{
  "hop_length": 160,
  "input": "mfcc",
  "vocab_size": 93,
  "encoder_activation": "relu6",
  "encoder_rnn_residual": true,
  "text_encoder_causal": false,
  "text_encoder_activation": "swiglu",
  "beta2": 0.99,
  "weight_decay": 0.5
}
Rows from block 2 of the text encoder, named by matrix and row number. Rows with one number belong to one attention dimension. Each number is 128 + 32 x the weight over its row's rms, rounded and kept within 0 to 255. All counts start at 0. After the name is the row's rms in percent of the matrix's.
# v: attention query, key and value (stacked) (text_encoder.blocks.2.attn.qkv.weight, 384x128, the v third), inputs 0-127
# proj: attention output (text_encoder.blocks.2.attn.proj.weight, 128x128, transposed), outputs 0-127
v.10 111 [167 174  92 212  83 130 162 166 185 137 101 129 125 150 132 120 106 157 136 152 118 223 147  84 150  83 165 113 115 190 122 118  99 170 151 163 114 195 117 137 110 125  77 132  38  79  68 103 159 120  95 173  92 101 152  95 157 167 133 155 116 138 155 156 146 171 108  97  98 143 165 112 133 169 117 132 111 113 178 174 163 139 125 125 177 147 117  93 197  89 123 117 113 110 139 132 150 137 113  91  68 150 108 118 160 136 151  61 101 144 166 150 139 115 157 134 151 144 112 101 129 108  91  94 157 110 136 131]
proj.10 118 [ 62 149 125  62 156  82 141 129 111 110 126 139 105  95 176  99  71 103  95 107 174 101 154 105 134 164  39 120 117 109 150 120  98 127 123 133 169 149 146 139 107 144 155 171 137 164 151 135 132 114 164 113 149 161 121 140 181  66 121 117 135 158 112 119  66  91 138 124 143 137 169  92  57 101  98 109 195  86 193 119 118 112  91 147 100  97 140 130  73 149  98 114 155 149 146 112 112 167 172 152 132  62  78 112 130 181 115 161  83  98 129 136 124 149 196 109 102 158 152 139 119 154  85 110 134 178 142  59]
v.11 097 [137 146 133 136 110 143 117 146  48  94 102 132  86  98 143 153 102  68 100 116 130 137  93 135  15 133 107 152 138 113 146 114 100  95 176 113 164 143  61 136 126  82 109 121  95 124  97 190 139 178 113 139 105 130 120 120 137 120 164 135 147 123 102 184 147 129 108 103 152  40  91 132 161 135 111 131 122 166 146 106  73 139 117  86 158 139 150 133 174 157 158 152  88 169 190 143  77 112 121  76 130 121 101  76 145 130  97 157 132  59  62 133  98 135 133 120  84 133 101 158 141  66  78 135 110  92  86 131]
proj.11 091 [ 96 150 155 140 164  74 152  52 151  59  91 102 155 171  64 117 111 155 155 142 150 174 149 103 175 116 107  80 155 114 129 181 126 101 122 105  81 120 208 150 115 149 163 141 129 112 147 127 149 138 113 165 153 124 139 148 155 131 114 108 130 137 121 104 128 118 133 159 105 200 157 155 113 147 173 120 158  75  50 126 141 117 156 138 145 172 101  98 114 216 117 143 172 113  80  98 129 110 128 148 100 132 179 151 116  98 132  76 138 138 175 127 129 122  56 116  77 123 129 125 121 136 152  42 136 164  71 139]
v.12 103 [201 160 110 115 157 124 118 140 126 112 153  92  87 181 119 161  97 187 186  90  98 128 113 130 196 109 136  56  67 130 135  96 109 172 100 168 119  91 116 105 163 182 186 112 177 184 155  93 137 122 128 137 166 140 203 119 101 115 140  86 144 128 171  97 117 220  86 155 150  99  93  76 161  79 132 148 123 161 126 165 138 118  96 123 165 162 154 118 136 141  99  73 170 130  91 146 142 142 134  95 168 184 128 131  96 164 117 173 103 153 168 110 137 138 131 156 122 119 161  97 120 128 137 131 156 123 128  84]
proj.12 100 [101  66 131 184 121 124 123 127 180 105 117 184 114  61 159 139 165 114 102 160 148 142 121 161  47 123 149 159 138 156 115 121 171 110 119 130 156 128 110 155 142 109 110 121 101 111 130 185  99 113 155  83 102 139 109 201  92 122 120 199 131 105 128 165 162  43 143  91 122  75 134 160 156 133 150 122 113 154 132  82 135 157 155 136 100  81 119 109 129 195 101 208  78 130 185 105 103  82 124 128  79 144 148 150 155 117 179 121 181  87  90 140 106 174 129  93 126 181  89 164 104 114 137 163 114 116 139 123]
v.13 099 [171 101 145  95 142  77  87 182  78 130 147  61 130 148 158  73 130  71 103  47 152 116 136 170 119 129 182 180 157 100 122 175 118 112 129 102 134 108  89 129 106  94  99 147 119 123 161 195 145 178 156 129 120 138  61 117 130 132 149 185 173 150 166 119  99 176 123 116 150  68 110 134 118  95 144 142 117 114 119 157 164 141 112 102  93  75 161 109 152 104 162 134  83  93  73  75 122 161 139 133 128 132 125 102 142 150 131 145 174 118 177 106  92 117 184  85 156 145  76 157  98 133 166  91 122 134 156 192]
proj.13 091 [ 68 100 127 175  82 151 178  88 107 175 128 171 132 102 108 201 105 151 159 162  88 100 110 125 120 131  98  70 157 131 148 109 151  95  96 176 119 162 164 106 166 123 173 146 134 154 173 109  86 153  60 128 142 118 139 135 109 128 139  87  82 164  85  93  75 140 121 151 106 172 148 170 125 183 120 150  83 165 153 102  92 100  84 131  97 103 113 146  94  88 139  75 117 140 137 116 162 158 154 148 127  90 131  84 114 121 125 117 102  97 118 124 178  91  47 175 142 110 202  68 176 114 131 136 116 103 142  99]
v.14 115 [ 75 143 140 144  79 102 187 171 122 141 205  94 134 120 150 143  95 163 141 106 123 106  77 167  79 148 133 126  99 114 150 132 114 172  47  66  99 163 118 115 157  81 140 149 104 150 118 110 151 139 149  98 105  75 175 203 138 193 149  91 123 146 118 142 116  95 121 116 107  97 128  76 137  92 166 122 165 127 153 137  75 159 128 114 132 112 177  99 113 118 114  94 102 154 160  49 147  86 133 110 151  97 120 150 124 154  78 127  65 164 165 121 149 159 128 148 125  63  96 118 139 146 198 108  84 145 162 149]
proj.14 101 [171  85 113 114  83 181 114 110 114  97 104 143 175 129 100  86 165 103 176 141 163 182 124 105 182 109 126 131 110 129  87  37 139 152 179 143 125 101 161 187 112 108 152 151 158 105 202 123 117 137 148 111 157 145 148 107 145  98 130 158 188  65 120 111 150 140  90 131 124 127 133 149 140 177 155 167 133 139 139 114 146  67 100 116 118 150 103 175 135  80 172 117 130 166  98 162 152 219 107 142 122 127 108 133 165 131 176 155 122 125 121 169  92  64 170 115 108 197 105  67 121  90 121 127 150 143  87 159]
v.15 099 [163 110  88 163 138 196 115 114  94 107  81  81  79  87  92 103 111 145  94  74 112 162 124 122 178  88 127  76  76 154 134 159  72 140 137 123 171 113 128 165  72 157 157 133  91 112 110 156 175 130 131 126  68 100  90 184 130  48 118  99  93 163 115 184 160 111 137  81 119 124  93 173 103  95 111  98 149 152 162 117 121 150 112 138 172 117  89 132 118 131  92 114  75 107 175 167 104 117 206 122 162 142 101  96  79 103 108  66 136 130 159 134  92 144 175 108  97 137 114 109 132  82 141 128 143 148 108 163]
proj.15 092 [107 175 142 105 130  81 207 160 106  94 120 133  98 139 157 163 104 157 150 174 164 121 133 119 129  99 160 103 141 139 176 180 136  92 101 153  86 167 154 179 100 126 109 175 100 103 159  99  90 169  93 100 139 149 170  94 171 170  90 162 155 108 150  85  87 153 125 174  93 157 188  89 167 157 153 129  97  30 121 144 102 104 102 118 125 114 184 106 112  64 128 124 109 170 148 109 177 114 125 137 122  94 157 116 137 139 112 132 102 144 143  68 141  96  96 140  94 143 168 148 155 203 107 133 120 175 164  90]
v.16 097 [ 94  85 160 127  78 105  95  95 123 117 135 152 170 138 139 180 148  92 116  84 117 109 153 114 176 149 149  96 105 138 149 165 137 153 177 100 115 141 161  69 164 118 134 144 147  88 112 173  92  96 140 172 141 140 118 166 136 101 152 127 152 121  97 154 126 112 137 101 140 120  98 152  96 135 124  89 127 121 125 145 189  86 124 106 134 104 146 181  97 177 152  91  93  87 109 128 148 119 164 132 143 164  79   9 124  60 138 131 161  81 140 192  87 100 112 215  96 148 168 179  94 158 136 112 119 166  86 176]
proj.16 097 [103 128 148 143 160 105 138 127 100  63 103 144  80 146 124  83  80 160 138 177 161 135 133 115 137  95 173 163  91  88 165  90 170 158 116 148 170  80 124 201  97 139 165  95 147  86 109  96 141 125 173  81 127 107 135 102  40 140 153 149 119  88 179 138 128 126 109 162 132 127 106 103 174  90  97 175 195 163 134 110 131 132 120 187 107 130  94  42 127  97 128 122 124 189 103 101 139  97  75 157 162 143 152 135  58 134  95 169 118 142 131 112 115 175  87 134 147 180  67 109 130 107 141 120 135 144 131 106]
v.17 095 [145 133  87 179 149 114 102 121 116 188 127 174 102 151 171 132 135 139 153 136 122  93 147 169 105 169 133 115 156 108 124 141 100 164 125 142 167 166 177 198 104 125 101 108 149 125  82 145  70  76 129 173  83 102  96 200 115 113 174 104  71 155 121 130 144 147 168 177  63 141  99  80 107 171  82  76 132 160 138 120  93  95 119 135 236 138 149 118 106 142 132  68  41 104 152 133 112 109 106  97 111 134 157  86 129 113 101 153 118  93 149 142 178 116 115 137 162 122 100 132 168 118 126 168 101 156 120 114]
proj.17 095 [ 98 136 171 117 111 138  98 101  92  27 101 107 190 147  68  97 144 117 140 143 130 154 113  99 137 112 172 136 149 109 149 149 213 124 129 136  97 120  81  98 164 132 174 125 136 149 138  77 184 114 134 141 153 140 177  61 122 140  93 113 182  84 177 167 115 110 114  72 174 112 158 126 149  88 182 154 151 163 144  98 141 162 119 160  52  95 123 102 169 123 165 134 169 149  97 122 129 168 100 164 142 123 143 137 114 150 166 118 134 148 166 143  68 149 141 115  94 158 169  87  97 147 146 109 183 106  81 157]
v.18 119 [143  67  77 188 153 123 122 134 161 152 165 122 147  97 151 137 106 119 162 102 141  82 106 143 168 121 150 138  55  88 146  76 186 114 138 120 168 131 117  96 109 157 120 126 124 115  91  91 149  67 112 184 157 151 115 140  93 159 134 159 162  79  95 151 127  95 147 154 155 125 113 115 112 112 146 146 170 170  99  99 115  71 100 152 101 176 178 120 129 126  90 120  73  70 102 100 173 142 127 112 174 106 131  46 166 107 105  59 140  74 187 135 135 163 193 129 134 122 123 103  75  89 163 138 168 146 103 119]
proj.18 107 [ 73 109 156  70 130 134 103 131  87  80 153  91 119 108 151 129 117 125 117 162 131 153  92 100 118 116 141 177 161 152 142 140  88 173 122 161 100  59 162 144  97 143 191 140 115 132  86 125 144 136 150 113 116 123 157 139 142 146 103 131 130  59 189 135 135 123 155 133 121 160 154 141 134 118 119  65 103 133 108 123 139 155 129 116 158 129  92  50 123 173 197 164 112 216 124 109 122 125 163 169  97 192 130 127 136 153 152 142 158 109 161 147 128 159   0 171 123 123  80 150 133 162  80 125 147 117 152  96]
v.19 098 [145 128 138 150 124 112 114 187 196  79 138 106 127  97 169 134 161 116 121 110 159 105 130 114 113 175 113 132 131 125 163 111 148 211  93 124 132  69  74 143  48 133 143 110 132  60 122 164 159 149 119 135 152 113  69 160 138 120 116  97  95 168 148 144 122 139 131 178 128 179 112  69 118 123 195 193  75  97 101 111 147 105  82 140  93 138 145 135  72 128 135 113  97 160  68  82 194 141 151  98 131 165  86  65 131 167  71 115 122 123 144 102  75 153 132 162 152 151 123 118 183 103 122 124 124  92 100 127]
proj.19 091 [102 112 107 111 109 118 128  68 101 152 165 114  55 129  60 101 108 144  86 138 129 165 123 130 104  87 122 153 169  95  63 144  84 111  94 134 148 142 149 148 124 132 178 121 145 198  63 142 102  83 124 156  79 154 128 142 102 144 117 190 170  61 127 105 112  60 105  84 101  88 143 174 102 149  89 109 135 193 136  92 122 137 178 134 129 120 106  87 114 132 140 143 162 138 178 150 111 141  62 144 105  84  86 129 104 162 175 131 131 161 116 124 170 127 125 143  60 105 118 163 119  73 131 130 133  92 192 106]
v.20 114 [167 202 159  87 126 122 141 145 202 153 161  99 151 177 116 159 146 161 130 100 119 146 156 120  68 158  79 123 151 116 139 120  98 143 188 205 144 141  67 141  88 119 113 187 137 152 117  88 146 141 103 105 134 135 103 101 136  82 104 121  85 132 110 146 133 111 123 135 168  71 161 115 129 171 158 129  42 106 184 118 103 105 163 120 145 156  78 123 106  80 130 128 106 131 109  75  91 181  91 126  77 154 151 114 107 176 110 139 151 134 104  75 128  85 138 108 171  97 117  66 149 107  90 159 169 124  74 130]
proj.20 119 [146 129  98 167  44  98 161 120 117  91 144 129 112 150 113 136 148  96 106 120 102 148 184 170 158 148 193 113 138 153  48 153 156 120 170 101 123 124 138 114  97  81 123 144 140 142 170 177 105 105 152 144 169 117 105 162 127 112  84  80 100 186 176 172 123 105 102 115 120 127 108 128 144  86 109 125 177 108 160 153 121 153 171 122 138  73 150 124 153 185 126 133 164 162 147 190 117 144  97  91 133 122  78 179 102 103 120  99  99 125 174 120 178 134 189  76 110 132 160 180 151 165 149 144  32 107 104 154]
v.21 106 [112 116 153 152 117 109  73 122 153  87 162 152  96 168 107 144 196 161 110 145 123 123 149  67 137 128 143 157  72 160 117 133  77 160  97 134 120  59 115  87  92 104  89 136  95  99 132 187  72 120 165 174 137 109 139 166 105 147 141 132 114  76 135 165 139 135 166 139 108 130 169 148 127 126 122 146  73 150 111 125 177 111 138 119 111  47 151 120 193 149 137 145  67 154 116 173  86 127 113 125 105 127 101 120  83 109 169 180 113  53 123 128 120 144  89 169 156 131 208 159 147 104  87 154  96 159 195 105]
proj.21 113 [150 156 110 137 117 161 191 139  81 162 114  86 128 100 108 113  85 131 153  97 176 132 130 176 125 144  99 145 142  63 140 119 164 114 125 112 153 193 150 132 144 166 173 124 201 179  59 119 137 120 149  79 113 100  95 140  88 137  84 147 122 135 127 143 131 123  76 122 155 139  86 116 123 138 108 162 207 203 157  98 128 116 110 142  76 211 111  62 112 146 148  61 123 158 170  64 140 136 144 101 143 116 166  86 132 114 103 102 144 142 122 151 132 117 103 140  80  94  66 147 115 135 156 114 171 169 113 166]
v.22 095 [166 138 154 148  98 141 138 152 114 211  91 138 187  99  73 156 130  92 143 163 120 111 111 152 147  91 191 135 108  94  78 143 139  99 109 135 112  99 119 120 108  97  83  69 107 126 173  71 147  92 104 178 125 125 176 123 108  98 108 114 174  84 130 106 110 116 155  83 114 162 195 184 138 106 127  67 145  99 189  70 136 172 161 142 132 165 137 107 127 143 156 145  78 132 117 119 119 126 151 109  85 109 109 106 103  89  80  64 127 127 162 115  97 123 112  42 118 158 161  77 107 168 156 129 103 155 159  95]
proj.22 109 [134 139 119  83 157 101 115 117  82  93 173 110 152 145 125 100 118  83 129  82  98 152  98 131 140 133 110  85 145 189 122 120 113 113 149 190 109 167 118 117 120  85 103 178 119 115 158  81 191 105 105 133 168 140  91 130 173 155 128  86 129 189  77 135  89 180 132 115  92 104 101  69 118 149 148 114 122 162  42 178 115 126 160  55 136 141 126 147 134  93 150 105 170 118  90 156 127 116 104 106 151 169 132 152 217 112 160 117 115  79 156  99 161  72 121  90 197 106 116  93 124 101 109 126 130  58 113 139]